A small multi-label audio tagger, trained from scratch.
Model: 5.17M parameters, log mel input, arch conformer, norm layernorm, moe top_k, layers 14, width 128.
Training: adamw at rate 0.0021, 3800 steps.
Data: trained on phrases spoken by 400 fixed synthetic voices, 39062 training examples, 4.7 epochs.
Rows from block 7 of a small multi-label audio tagger, named by matrix and row number. Rows with one number within an expert belong to one neuron, the router's apart. Each number is 50 + 12 x the weight over its row's rms, rounded and kept within 0 to 99. All counts start at 0.
Before each expert's rows are labels from the 100 clips, of 14976, where the router gives the expert most weight on average: "lies over" is the class under the peak; "strongest on" is what is common among them. Only what is clearly more common there than usual is listed. The data: phrases spoken by 400 fixed synthetic voices.
# router: router (model.blocks.7.mlp.router.weight, 8x128), inputs 0-31
# up: expert up (model.blocks.7.mlp.up, 8x64x128), inputs 0-31
# down: expert down (model.blocks.7.mlp.down, 8x128x64, transposed), outputs 0-31

# expert 1
lies over: silence
strongest on: rumble; fast speaker
router.1:53 54 51 38 48 33 51 59 42 36 46 46 62 40 78 43 49 65 72 51 35 51 28 54 42 43 39 88 34 38 48 68
up.0:48 42 42 41 55 75 63 68 63 56 59 43 52 57 39 41 46 77 52 45 72 47 78 42 54 57 59 53 40 61 51 52
down.0:38 37 41 40 52 40 31 30 44 56 71 62 28 45 33 28 33 52 57 41 47 37 46 48 60 29 54 53 55 32 71 66
up.1:61 48 51 36 60 64 62 64 50 57 80 57 60 62 16 73 56 47 50 45 36 68 59 52 50 31 49 50 48 54 32 40
down.1:49 31 55 53 63 56 58 56 55 46 55 59 53 58 46 46 34 65 18 72 45 42 43 45 52 45 48 38 55 62 58 46
up.2:51 51 66 54 48 43 56 48 63 58 67 63 56 41 54 63 41 59 56 43 69 67 51 37 50 65 74 45 41 64 32 55
down.2:52 59 54 28 50 73 47 37 46 80 64 60 51 47 42 54 64 52 37 69 69 45 32 53 39 59 52 54 43 49 54 32
up.3:74 39 26 46 52 57 31 70 64 66 41 34 40 63 60 49 62 34 67 47 70 51 50 45 41 44 52 56 43 51 71 41
down.3:35 32 43 37 59 36 50 46 46 42 41 39 63 44 63 48 23 38 48 73 45 40 49 47 27 33 41 56 58 18 65 54
up.4:58 60 44 49 59 67 49 48 57 56 61 42 64 67 44 49 56 68 36 59 66 66 59 59 45 49 55 38 56 57 35 36
down.4:48 50 43 32 71 55 33 32 62 54 54 53 61 29 30 38 59 68 56 46 49 34 54 51 50 15 68 42 61 40 58 50
up.5:41 54 46 62 37 55 44 61 50 63 70 63 40 61 48 47 43 67 57 42 38 69 59 44 50 50 66 54 53 55 16 64
down.5:39 81 61 47 51 45 50 46 68 50 60 63 44 67 51 40 51 45 57 27 65 36 51 59 41 61 59 59 57 56 43 46
up.6:44 51 65 34 59 52 45 53 49 60 56 69 39 57 53 64 52 50 25 42 50 69 65 38 54 49 65 49 54 48 47 62
down.6:47 48 74 40 59 35 55 23 69 49 77 48 45 63 52 47 53 68 65 35 31 27 53 51 49 51 60 48 60 56 46 47
up.7:41 50 56 68 32 59 42 46 60 60 56 32 57 49 56 61 72 38 45 41 50 58 42 39 37 48 79 23 41 55 54 43
down.7:63 56 59 68 23 76 60 51 60 64 45 50 36 59 26 50 58 57 40 46 62 50 51 65 29 40 81 43 47 58 42 29
up.8:66 54 68 40 37 44 50 47 62 59 79 46 58 50 58 61 48 46 66 37 76 61 40 45 43 65 66 38 42 66 30 52
down.8:35 58 45 42 58 70 43 41 45 70 49 58 73 59 46 60 64 50 41 78 73 36 34 54 27 54 58 40 44 42 53 33
up.9:56 55 64 31 43 40 49 55 61 62 44 43 57 37 64 64 47 57 64 47 43 75 31 55 50 52 74 65 47 33 57 48
down.9:70 55 56 36 43 52 61 50 47 51 27 68 51 55 37 45 36 56 60 47 38 68 63 70 37 44 23 58 50 57 56 42
up.10:48 58 74 61 32 58 59 52 48 42 36 72 45 52 43 57 33 43 73 40 51 56 61 39 41 47 65 47 23 42 56 56
down.10:46 54 49 36 61 57 42 64 45 58 46 61 29 50 62 56 57 53 53 45 60 27 58 45 50 52 37 40 68 34 34 50
up.11:33 65 50 24 67 74 29 35 47 49 60 36 51 57 19 51 58 52 39 75 71 61 59 58 37 66 51 59 51 64 44 58
down.11:49 55 64 45 54 53 43 34 67 42 59 67 36 63 23 36 62 85 43 40 53 51 58 66 44 20 60 46 43 52 54 39
up.12:57 55 37 63 52 46 42 56 42 54 74 78 50 47 35 69 47 61 42 29 50 61 65 54 40 71 76 44 40 39 38 55
down.12:36 45 41 52 48 56 55 46 75 79 49 38 48 51 51 66 41 55 29 64 54 45 45 46 69 31 42 40 37 58 60 32
up.13:40 41 21 49 44 74 34 49 59 39 38 59 48 37 55 44 56 39 55 55 71 46 76 42 52 60 60 48 30 68 43 31
down.13:63 55 50 31 51 60 47 66 21 65 76 56 40 47 35 46 58 47 61 55 59 24 36 71 27 46 48 36 57 42 39 55
up.14:72 49 43 36 60 52 71 60 40 63 55 55 40 63 37 56 39 56 30 66 46 56 64 32 34 42 47 52 58 52 43 32
down.14:46 59 61 64 41 60 45 44 48 50 60 49 57 51 40 56 46 57 45 53 50 45 70 60 40 51 54 29 30 66 62 45
up.15:64 56 40 49 48 42 33 61 40 57 50 37 37 56 42 43 65 32 24 32 39 53 44 61 53 47 37 40 50 55 59 53
down.15:42 35 54 42 54 30 74 53 34 33 53 34 42 51 58 63 32 39 62 42 48 36 50 62 33 35 44 56 38 32 57 64
up.16:57 31 45 33 63 70 51 69 68 42 60 52 44 46 62 45 45 63 69 54 46 44 78 34 47 51 51 69 40 44 52 46
down.16:36 58 65 57 68 60 56 46 66 29 50 69 64 29 63 43 32 67 49 64 31 48 45 60 55 40 61 35 57 22 54 49
up.17:49 31 60 61 35 61 63 53 52 56 63 50 50 59 35 42 34 41 39 45 61 78 80 32 68 44 45 38 48 56 49 58
down.17:33 43 37 56 56 50 42 40 56 42 78 84 75 58 29 61 31 63 31 58 43 38 36 69 39 60 58 44 59 35 57 35
up.18:56 32 65 59 65 56 34 37 63 52 26 54 57 52 49 57 44 48 32 34 65 38 66 40 55 61 65 51 71 54 42 32
down.18:62 35 37 60 52 66 59 44 56 42 46 51 56 44 47 28 37 36 57 51 51 32 65 50 34 33 39 57 55 37 49 60
up.19:52 32 26 49 54 55 34 65 66 60 45 32 54 56 66 53 67 34 45 47 55 40 60 54 48 42 43 46 49 43 55 54
down.19:27 36 49 56 68 46 63 53 53 35 56 35 59 38 68 53 24 42 49 73 47 38 53 42 31 30 57 47 47 27 63 64
up.20:43 28 41 43 57 53 60 49 49 58 68 53 27 57 33 48 38 46 44 32 43 71 60 49 61 44 59 37 65 33 48 33
down.20:81 41 40 48 56 55 66 48 64 59 41 28 51 35 60 36 51 62 46 40 36 46 43 52 62 28 65 52 48 41 53 21
up.21:48 51 43 35 67 53 42 54 47 54 49 55 68 55 56 37 43 41 64 44 23 53 67 43 57 54 35 72 56 63 36 38
down.21:38 43 57 54 64 51 65 49 61 55 53 66 67 57 58 45 36 69 38 70 34 42 49 45 65 57 59 43 63 57 38 59
up.22:45 33 31 41 59 49 49 68 69 52 59 30 53 47 74 50 57 44 57 56 52 37 67 62 47 39 52 31 50 46 48 53
down.22:19 31 49 57 63 47 66 63 44 26 53 40 68 39 68 64 35 41 43 66 38 42 50 38 39 34 62 37 52 34 51 67

# expert 2
lies over: /t/
strongest on: quiet level
router.2:37 44 27 40 59 59 66 38 60 56 59 53 56 56 36 65 43 62 60 46 62 47 58 33 38 57 71 46 35 48 30 53
up.0:62 48 73 54 38 60 70 72 52 26 52 39 37 40 55 65 42 54 45 61 43 58 39 44 45 69 41 55 56 54 32 54
down.0:46 47 48 26 76 39 46 33 65 71 53 41 55 56 60 51 62 64 69 60 27 51 72 42 43 56 52 41 29 45 68 42
up.1:58 45 34 45 44 38 53 88 35 45 52 57 50 42 41 46 62 51 47 39 53 56 37 67 61 36 42 47 44 49 50 34
down.1:73 56 46 56 70 25 44 20 44 49 53 33 46 41 57 43 72 56 88 44 42 52 58 47 46 40 69 47 42 52 51 27
up.2:38 52 43 34 67 68 60 48 43 52 54 45 48 56 61 50 70 53 67 56 50 73 72 49 43 36 51 53 50 41 47 49
down.2:53 40 60 66 37 40 57 52 56 86 61 45 57 52 42 26 66 41 80 31 51 44 39 40 57 54 49 42 70 57 32 38
up.3:57 56 37 49 20 62 48 59 37 41 56 59 37 47 56 49 64 65 50 32 71 60 35 67 48 37 53 49 46 43 46 57
down.3:67 53 67 54 47 33 62 33 54 42 60 40 37 50 38 48 39 47 72 34 32 41 46 43 46 38 33 48 49 62 46 37
up.4:55 52 51 47 56 48 57 34 37 22 35 55 31 57 58 41 57 61 48 71 48 48 57 70 68 49 47 51 56 46 50 50
down.4:40 44 57 61 42 47 52 54 61 79 47 67 35 68 45 47 63 33 52 45 39 53 29 55 51 35 32 41 74 62 58 48
up.5:69 48 60 51 56 42 38 63 35 33 52 51 65 62 51 56 51 44 47 51 42 44 47 60 34 10 33 64 64 43 31 74
down.5:35 42 51 73 49 43 59 53 77 59 41 57 66 36 71 52 49 39 71 50 36 68 31 18 56 49 52 59 52 50 67 60
up.6:32 38 51 50 57 45 52 75 73 43 51 63 70 52 45 59 46 63 62 34 68 46 37 49 30 31 61 47 51 41 48 50
down.6:36 62 49 49 53 61 61 57 46 43 34 75 28 54 52 53 46 53 47 41 27 50 41 58 41 31 62 57 48 36 63 36
up.7:67 57 55 51 42 37 35 54 39 45 47 58 45 55 52 39 79 52 38 47 43 61 47 66 69 31 46 33 56 64 51 63
down.7:44 58 38 49 62 54 49 43 52 55 49 66 51 65 48 40 31 29 47 52 46 43 67 50 64 45 70 36 49 53 37 74
up.8:64 44 43 40 43 70 43 48 52 63 58 47 42 45 31 39 65 32 64 41 41 42 68 55 43 57 44 57 70 27 34 32
down.8:63 35 51 51 41 52 55 55 56 34 62 27 63 50 63 52 55 51 31 64 41 57 43 48 66 57 55 66 38 43 45 50
up.9:33 38 54 32 68 64 36 34 32 55 49 68 59 58 39 58 56 53 37 59 54 62 47 70 36 38 66 47 27 16 65 35
down.9:43 39 62 62 53 60 27 45 47 55 47 53 51 57 22 29 46 53 35 60 49 55 46 70 65 56 40 43 58 48 35 61
up.10:43 40 49 29 56 38 59 71 27 51 60 38 42 45 40 30 52 50 59 69 50 64 52 68 32 41 38 65 61 56 44 46
down.10:52 52 44 26 54 47 37 26 60 38 52 62 72 43 70 54 78 52 71 63 53 49 60 30 44 59 51 55 36 65 43 59
up.11:43 42 62 32 52 38 80 74 36 69 49 50 61 44 56 32 46 53 41 44 42 33 67 64 59 59 66 60 50 70 50 35
down.11:31 50 71 41 64 40 39 46 55 48 40 40 41 45 50 25 68 47 52 52 58 58 64 54 44 32 62 51 43 56 66 21
up.12:57 55 55 34 38 27 51 40 41 22 49 52 55 55 71 42 49 66 35 55 47 46 56 50 54 38 29 65 79 43 45 62
down.12:35 49 31 38 66 43 39 44 54 62 53 74 53 37 75 68 73 41 61 50 58 67 41 38 52 48 54 33 33 26 56 53
up.13:69 50 29 43 34 52 66 60 26 39 48 56 61 57 57 53 50 44 50 55 38 77 42 46 38 56 45 64 54 45 69 54
down.13:47 69 30 40 56 36 60 72 38 57 50 40 51 76 60 48 78 57 75 53 38 49 40 50 32 53 52 48 35 48 49 43
up.14:38 35 22 28 78 36 71 53 27 55 45 53 56 31 64 45 30 68 49 43 65 50 37 32 53 67 63 59 55 39 39 37
down.14:39 30 54 49 48 56 66 39 52 40 41 47 50 67 50 61 54 55 59 57 52 92 26 52 47 44 23 50 38 66 53 37
up.15:38 44 38 48 67 62 67 55 38 59 43 87 35 41 34 46 45 54 45 53 52 52 55 51 37 47 59 71 48 42 37 35
down.15:47 57 51 68 43 49 32 56 66 44 61 56 46 52 23 39 51 36 36 50 38 55 46 68 57 43 15 36 44 57 52 31
up.16:53 41 61 50 66 46 39 49 44 35 26 61 29 30 48 34 72 61 39 56 47 50 54 38 48 28 32 61 64 53 57 57
down.16:52 48 57 34 60 41 46 40 75 30 43 59 57 50 58 56 47 41 52 65 45 41 62 24 53 46 60 41 72 40 50 35
up.17:57 44 55 32 51 43 42 74 47 45 44 77 39 43 62 52 58 51 42 33 47 50 43 46 52 51 39 59 60 56 71 43
down.17:51 53 66 43 58 50 50 39 47 49 54 53 34 42 37 52 76 48 58 51 30 58 66 43 50 40 51 39 44 43 41 31
up.18:47 40 69 62 56 58 42 30 49 51 39 76 39 53 40 33 16 54 49 53 45 47 50 67 50 53 36 46 68 21 37 54
down.18:33 34 46 52 54 60 32 55 28 58 37 45 65 52 53 61 34 51 54 56 25 39 27 66 41 65 50 47 60 42 42 64
up.19:40 67 53 50 51 66 57 41 52 46 52 44 51 62 62 41 51 39 57 55 34 63 49 53 30 48 22 53 61 70 50 53
down.19:40 54 62 33 66 49 44 57 52 34 54 45 64 43 45 41 81 39 71 42 47 40 66 58 38 55 37 37 54 66 52 35
up.20:55 52 56 73 30 52 42 57 49 52 44 69 52 58 56 46 72 53 51 39 45 47 63 54 43 34 46 50 55 32 41 61
down.20:44 59 65 34 61 52 50 39 45 49 37 51 41 37 40 46 68 69 66 79 55 35 47 55 47 42 44 59 82 39 47 32
up.21:50 55 47 40 52 63 35 68 35 58 44 40 51 57 45 42 58 27 32 53 31 52 65 56 62 53 43 63 60 67 54 72
down.21:38 33 48 72 61 30 44 52 82 30 24 50 58 55 61 52 71 36 52 44 39 56 28 29 74 55 61 49 40 64 59 43
up.22:72 36 59 44 45 68 23 45 50 50 61 55 50 54 34 48 58 48 38 56 43 48 61 57 39 48 24 61 67 40 32 49
down.22:65 43 20 42 52 54 51 53 40 63 61 41 69 44 59 52 61 53 64 44 51 58 45 37 67 59 53 40 60 42 39 73

# expert 6
lies over: /ɹ/
strongest on: /s/
router.6:36 43 44 60 48 34 65 48 34 37 16 64 57 77 39 58 52 47 36 31 63 56 39 33 35 57 53 35 65 64 59 41
up.0:75 55 44 54 41 54 61 82 48 48 40 55 68 60 56 58 23 47 30 69 36 56 57 43 46 56 53 50 37 52 45 64
down.0:40 53 46 67 59 67 57 65 33 25 32 27 56 51 36 59 38 37 33 62 34 47 50 39 54 35 67 68 45 49 41 70
up.1:40 66 56 43 35 49 45 50 68 67 64 65 48 47 64 44 45 54 60 49 43 70 68 60 56 47 59 58 24 42 54 74
down.1:84 36 53 44 59 50 46 66 37 61 58 43 36 50 47 43 66 39 41 57 68 36 55 39 48 59 29 63 42 42 48 56
up.2:63 44 58 47 29 49 77 72 34 41 48 54 52 53 58 55 51 48 51 22 60 65 41 48 39 58 37 49 57 50 54 43
down.2:45 61 47 42 33 59 53 40 41 55 48 43 57 50 77 65 57 57 68 22 49 63 50 55 68 50 48 45 55 62 51 51
up.3:55 46 51 14 56 51 48 42 59 36 65 58 41 41 64 48 49 51 48 64 43 46 43 54 50 52 83 77 50 31 50 47
down.3:64 51 58 57 41 43 49 32 54 54 39 62 63 54 69 52 34 47 52 48 22 41 65 48 42 41 43 45 28 43 47 53
up.4:48 49 43 54 57 40 39 35 59 58 25 48 51 62 48 43 51 49 64 60 60 30 67 50 41 41 38 44 59 63 48 56
down.4:47 67 29 43 36 63 29 46 54 72 50 44 57 58 57 36 71 56 52 52 55 34 54 52 45 54 59 50 51 29 30 41
up.5:67 59 44 41 38 43 31 40 57 64 57 33 50 58 63 33 50 52 46 76 50 58 76 57 44 46 63 52 48 55 43 74
down.5:62 37 40 48 44 67 16 52 61 58 46 43 56 59 59 41 58 51 50 61 45 45 43 73 53 40 50 56 56 42 50 41
up.6:59 51 78 35 41 44 39 39 58 62 46 26 56 43 40 25 44 58 45 55 55 54 59 45 49 56 66 51 41 49 34 70
down.6:51 58 50 42 62 43 39 33 66 54 35 71 58 47 31 34 55 29 60 34 47 43 45 41 39 31 37 52 56 41 33 64
up.7:70 57 38 55 45 36 66 75 51 44 41 46 63 65 55 52 23 66 34 79 44 67 58 60 50 45 53 56 36 53 60 65
down.7:52 52 62 56 50 56 59 69 42 43 56 37 71 59 22 50 33 49 39 46 30 61 65 45 68 38 63 46 53 26 43 44
up.8:62 46 49 18 30 56 57 77 42 61 50 50 41 51 48 51 48 72 53 44 60 66 51 55 61 25 50 38 46 49 51 40
down.8:67 77 57 50 54 73 45 51 51 59 58 46 71 47 35 69 71 44 68 42 52 55 73 64 63 38 39 45 41 73 31 53
up.9:52 69 38 41 34 53 50 47 42 65 61 64 41 30 35 45 41 53 39 56 54 39 76 62 62 57 65 72 42 32 66 25
down.9:52 50 57 24 71 56 39 27 56 46 62 61 62 23 37 49 46 61 53 60 60 55 53 63 58 44 41 49 37 34 35 57
up.10:52 43 49 42 41 53 70 68 49 60 49 64 62 37 39 67 31 37 44 55 41 25 58 45 38 68 42 46 35 56 29 36
down.10:55 67 22 33 51 48 45 44 61 70 59 53 59 41 36 59 45 56 54 40 43 50 74 40 57 58 39 28 51 58 45 46
up.11:59 60 49 47 58 66 57 73 62 60 79 54 47 40 65 44 25 58 53 56 43 47 62 68 45 49 63 61 22 43 43 54
down.11:61 49 45 48 49 61 43 52 45 35 53 54 71 32 38 53 60 39 39 58 68 74 53 42 59 62 68 50 42 23 33 59
up.12:61 64 61 59 44 47 53 56 38 60 66 75 48 44 39 57 56 48 38 42 33 61 64 62 53 48 66 46 34 37 44 38
down.12:58 47 61 40 54 41 60 32 54 46 62 61 74 30 64 62 43 45 51 48 62 44 41 81 59 60 37 46 39 44 54 46
up.13:57 54 52 57 50 44 39 34 40 45 58 65 40 51 37 51 57 52 49 65 64 52 60 72 58 24 43 42 42 45 27 54
down.13:62 68 45 35 58 46 40 23 58 26 52 55 43 53 40 56 49 61 58 55 57 49 52 59 33 43 27 48 44 56 68 37
up.14:56 75 57 32 51 51 42 53 53 58 57 65 46 42 43 42 61 54 60 66 26 50 66 62 69 45 53 49 31 33 34 54
down.14:34 44 22 35 45 48 58 49 48 53 39 40 48 34 57 65 47 42 51 68 47 79 29 45 49 60 51 54 36 35 53 60
up.15:45 50 43 52 59 60 66 89 59 50 64 63 46 49 36 34 39 63 41 60 49 44 48 75 60 63 56 56 28 60 53 44
down.15:59 46 54 53 41 64 57 58 76 57 66 46 51 43 42 55 37 35 28 59 49 59 63 63 55 33 62 46 38 33 54 52
up.16:43 40 63 48 66 50 38 44 74 61 47 50 54 59 64 54 57 52 60 66 46 43 46 43 54 43 39 39 36 65 59 57
down.16:56 73 45 46 34 67 56 32 65 55 47 67 77 57 48 54 48 65 41 50 59 43 31 53 63 47 52 43 55 30 31 43
up.17:57 68 68 56 42 47 35 44 58 62 63 44 75 51 45 33 56 53 65 52 56 61 78 54 46 37 50 53 60 52 18 75
down.17:56 33 46 37 35 40 51 44 55 42 52 57 42 53 35 29 42 46 69 38 31 36 50 49 48 35 30 66 54 40 58 58
up.18:40 37 48 52 45 58 52 17 59 55 72 60 42 50 37 29 75 43 70 69 51 58 55 46 60 51 46 65 53 27 28 61
down.18:62 67 61 54 28 63 47 37 38 30 36 66 35 46 41 37 54 57 30 54 38 43 62 38 18 35 42 41 47 39 34 49
up.19:35 42 43 41 48 46 61 63 43 69 34 41 60 69 34 53 27 87 59 52 57 76 50 74 52 20 55 40 52 42 62 43
down.19:64 87 57 62 49 49 31 42 49 52 59 47 79 58 33 55 67 54 50 36 58 47 47 57 57 31 39 32 44 40 34 49
up.20:55 43 58 12 49 58 41 46 48 41 56 56 35 41 50 58 38 65 47 68 57 45 58 69 43 25 39 60 46 34 49 32
down.20:41 45 70 53 42 42 38 57 67 52 54 59 74 32 33 58 54 36 55 47 63 71 44 59 73 52 34 35 35 69 47 39
up.21:51 51 56 36 62 57 46 59 51 57 92 48 51 44 54 49 52 72 72 62 46 57 75 76 49 52 55 69 30 50 46 57
down.21:68 49 49 62 62 48 60 24 47 46 58 58 72 52 58 46 43 66 49 46 25 60 43 48 48 41 36 59 29 39 41 34
up.22:44 49 50 45 61 51 59 42 47 73 78 38 41 47 70 51 49 51 68 52 37 49 55 50 62 30 60 57 34 43 48 44
down.22:36 26 67 66 63 37 48 43 58 36 72 55 48 56 58 66 59 29 50 70 58 37 25 26 36 47 36 59 58 70 52 38

# expert 7
lies over: silence
strongest on: white noise; child-like voice; fast speaker
router.7:57 51 55 54 58 51 42 50 46 39 52 34 50 53 75 45 61 73 51 47 39 42 57 60 60 36 33 35 46 66 55 63
up.0:59 49 68 53 48 61 46 33 61 20 57 55 47 65 44 58 61 65 51 57 61 75 41 56 26 57 51 56 48 50 62 70
down.0:28 53 41 36 39 65 45 46 63 39 34 58 58 46 37 48 45 47 23 67 58 58 55 35 47 55 65 57 52 34 52 62
up.1:59 47 38 34 60 41 45 51 42 42 31 81 39 48 31 30 58 62 40 56 58 54 55 50 49 39 80 68 45 54 54 34
down.1:61 49 12 57 47 66 44 59 62 24 42 64 48 50 47 69 44 36 39 59 48 41 57 15 41 51 42 63 45 44 48 53
up.2:62 63 38 45 29 44 47 47 37 58 56 73 34 71 43 57 53 58 40 65 48 38 68 64 41 47 50 62 51 39 39 50
down.2:61 67 46 69 43 47 49 34 46 52 36 50 35 42 57 70 47 59 58 50 55 57 45 41 45 31 21 32 23 24 44 43
up.3:79 61 39 48 36 41 63 49 40 52 64 74 54 73 48 66 50 64 31 45 43 63 56 45 58 49 66 60 56 43 36 61
down.3:38 45 40 50 64 74 52 49 45 41 28 54 59 30 46 36 50 31 54 65 39 51 69 47 32 61 49 47 48 62 48 41
up.4:44 59 66 44 63 56 71 51 47 53 58 54 64 71 66 20 45 50 69 43 29 39 40 68 39 38 46 87 62 56 45 27
down.4:59 45 54 61 58 28 56 42 60 54 47 60 66 58 68 42 53 47 36 44 28 78 47 45 61 38 40 65 50 57 40 36
up.5:46 46 60 58 53 34 23 40 62 28 39 71 48 58 34 47 54 54 37 59 50 49 67 39 43 41 69 71 61 55 43 51
down.5:59 60 47 41 49 63 75 64 61 40 31 76 50 45 48 37 40 38 58 35 41 52 51 46 49 48 74 42 31 25 30 49
up.6:48 77 50 39 45 35 51 39 44 25 33 55 57 64 51 37 41 42 62 52 40 54 37 31 47 46 61 99 65 53 57 41
down.6:57 40 40 70 43 52 62 46 61 36 22 53 69 57 56 36 30 63 43 57 18 72 57 53 59 63 38 75 55 33 39 45
up.7:43 39 48 67 46 63 50 63 48 37 47 84 47 46 51 44 55 70 40 63 52 55 58 33 44 62 63 53 56 34 27 44
down.7:52 46 70 40 58 62 79 28 50 37 43 73 55 38 49 26 39 27 42 74 25 56 42 39 44 20 46 47 63 40 29 32
up.8:48 65 60 42 33 52 56 48 51 37 34 46 47 40 39 36 57 49 49 46 30 48 35 46 18 45 73 50 54 53 40 28
down.8:43 51 61 68 36 54 44 21 55 48 37 35 57 56 51 40 49 36 35 79 21 64 52 42 46 44 42 50 46 42 39 35
up.9:66 37 38 52 53 53 57 55 42 61 75 66 53 52 46 30 42 55 42 64 55 52 55 52 42 55 65 74 62 35 38 35
down.9:47 53 53 73 58 32 65 38 51 29 49 51 25 38 59 49 56 40 53 46 36 47 47 36 40 46 35 29 27 56 42 39
up.10:42 45 70 56 45 44 62 52 50 45 34 63 61 49 44 45 48 45 54 53 26 77 32 15 44 40 60 42 81 53 40 35
down.10:58 50 42 56 19 54 46 38 59 50 31 45 52 44 49 37 51 53 39 61 49 69 36 30 37 35 47 60 41 51 35 46
up.11:47 57 33 46 43 37 73 57 40 43 58 77 51 41 20 59 47 53 52 46 62 55 51 46 36 54 57 75 54 26 48 44
down.11:58 53 62 84 52 52 54 61 39 38 52 36 67 67 68 58 60 35 50 52 33 51 58 34 46 57 45 48 37 58 47 71
up.12:24 64 57 39 48 58 27 50 60 56 79 61 63 54 65 62 50 47 54 57 65 47 41 53 38 63 62 52 53 48 39 52
down.12:48 38 39 67 41 32 34 45 56 31 39 55 77 46 37 44 55 23 44 52 51 51 54 31 44 72 42 44 66 73 55 30
up.13:56 49 35 22 47 43 54 44 19 53 63 89 53 45 49 54 41 47 43 33 53 65 53 54 47 53 58 62 35 21 38 55
down.13:50 44 59 49 52 44 48 65 47 52 36 61 69 26 31 49 36 58 43 51 60 38 49 27 55 45 43 53 37 47 43 62
up.14:51 45 41 45 45 45 46 43 36 31 40 62 42 39 38 46 26 46 56 48 46 41 42 43 34 43 46 46 63 27 48 43
down.14:52 46 40 40 37 38 55 52 45 38 67 52 72 69 49 49 69 61 62 74 43 68 52 55 50 59 42 70 44 58 44 57
up.15:74 41 41 40 49 65 40 44 47 41 59 71 61 56 52 57 49 58 43 59 49 75 64 45 59 71 67 59 32 36 45 70
down.15:56 58 47 58 51 55 46 53 39 54 29 22 55 46 57 55 62 38 53 39 48 71 50 23 54 50 56 40 39 61 72 45
up.16:28 44 53 44 77 28 36 37 56 25 37 70 45 42 44 32 64 37 68 57 29 25 43 38 46 47 50 71 47 58 52 40
down.16:57 47 22 62 41 63 76 44 64 37 30 66 65 41 54 53 31 50 45 45 26 49 51 36 61 26 42 52 48 30 31 51
up.17:49 39 45 48 65 63 41 62 71 61 60 56 56 60 64 51 56 55 62 42 48 42 73 53 47 51 70 39 56 46 36 51
down.17:40 58 45 52 68 53 41 48 54 61 48 65 32 66 46 52 67 61 58 52 30 50 53 69 60 70 38 45 59 45 42 61
up.18:66 56 68 50 48 57 36 47 63 28 64 44 51 53 30 48 63 71 49 79 40 76 53 66 44 32 48 58 23 45 47 44
down.18:41 56 52 35 22 67 31 66 47 43 63 46 70 53 33 43 64 35 27 71 65 57 65 61 50 39 61 55 70 50 28 43
up.19:61 44 36 35 52 41 43 64 65 62 66 69 45 32 50 39 41 48 44 45 59 64 55 50 34 50 46 62 45 45 29 54
down.19:69 68 54 40 45 41 65 39 42 35 49 63 58 53 49 64 65 62 55 40 61 56 35 40 35 69 43 47 54 47 68 51
up.20:58 55 47 56 47 63 46 58 68 32 49 57 39 58 20 52 42 67 40 62 74 64 61 63 23 41 64 56 40 43 38 59
down.20:37 57 43 34 51 54 33 56 39 47 67 60 73 51 47 34 40 42 43 68 45 70 40 54 44 38 63 54 57 18 54 63
up.21:53 43 58 54 57 51 67 37 56 29 70 60 40 70 38 57 54 70 52 54 47 86 43 64 40 52 43 70 31 50 58 50
down.21:48 60 57 43 37 84 37 45 51 37 39 64 55 50 47 39 50 63 42 62 57 55 61 48 23 32 52 56 65 34 61 51
up.22:60 59 21 44 46 56 50 54 35 38 36 91 42 60 43 48 56 63 56 40 41 49 52 38 47 55 57 82 40 41 49 60
down.22:67 62 60 51 51 48 60 46 40 37 49 53 28 62 35 52 28 65 65 65 56 34 61 52 23 29 42 51 61 45 56 37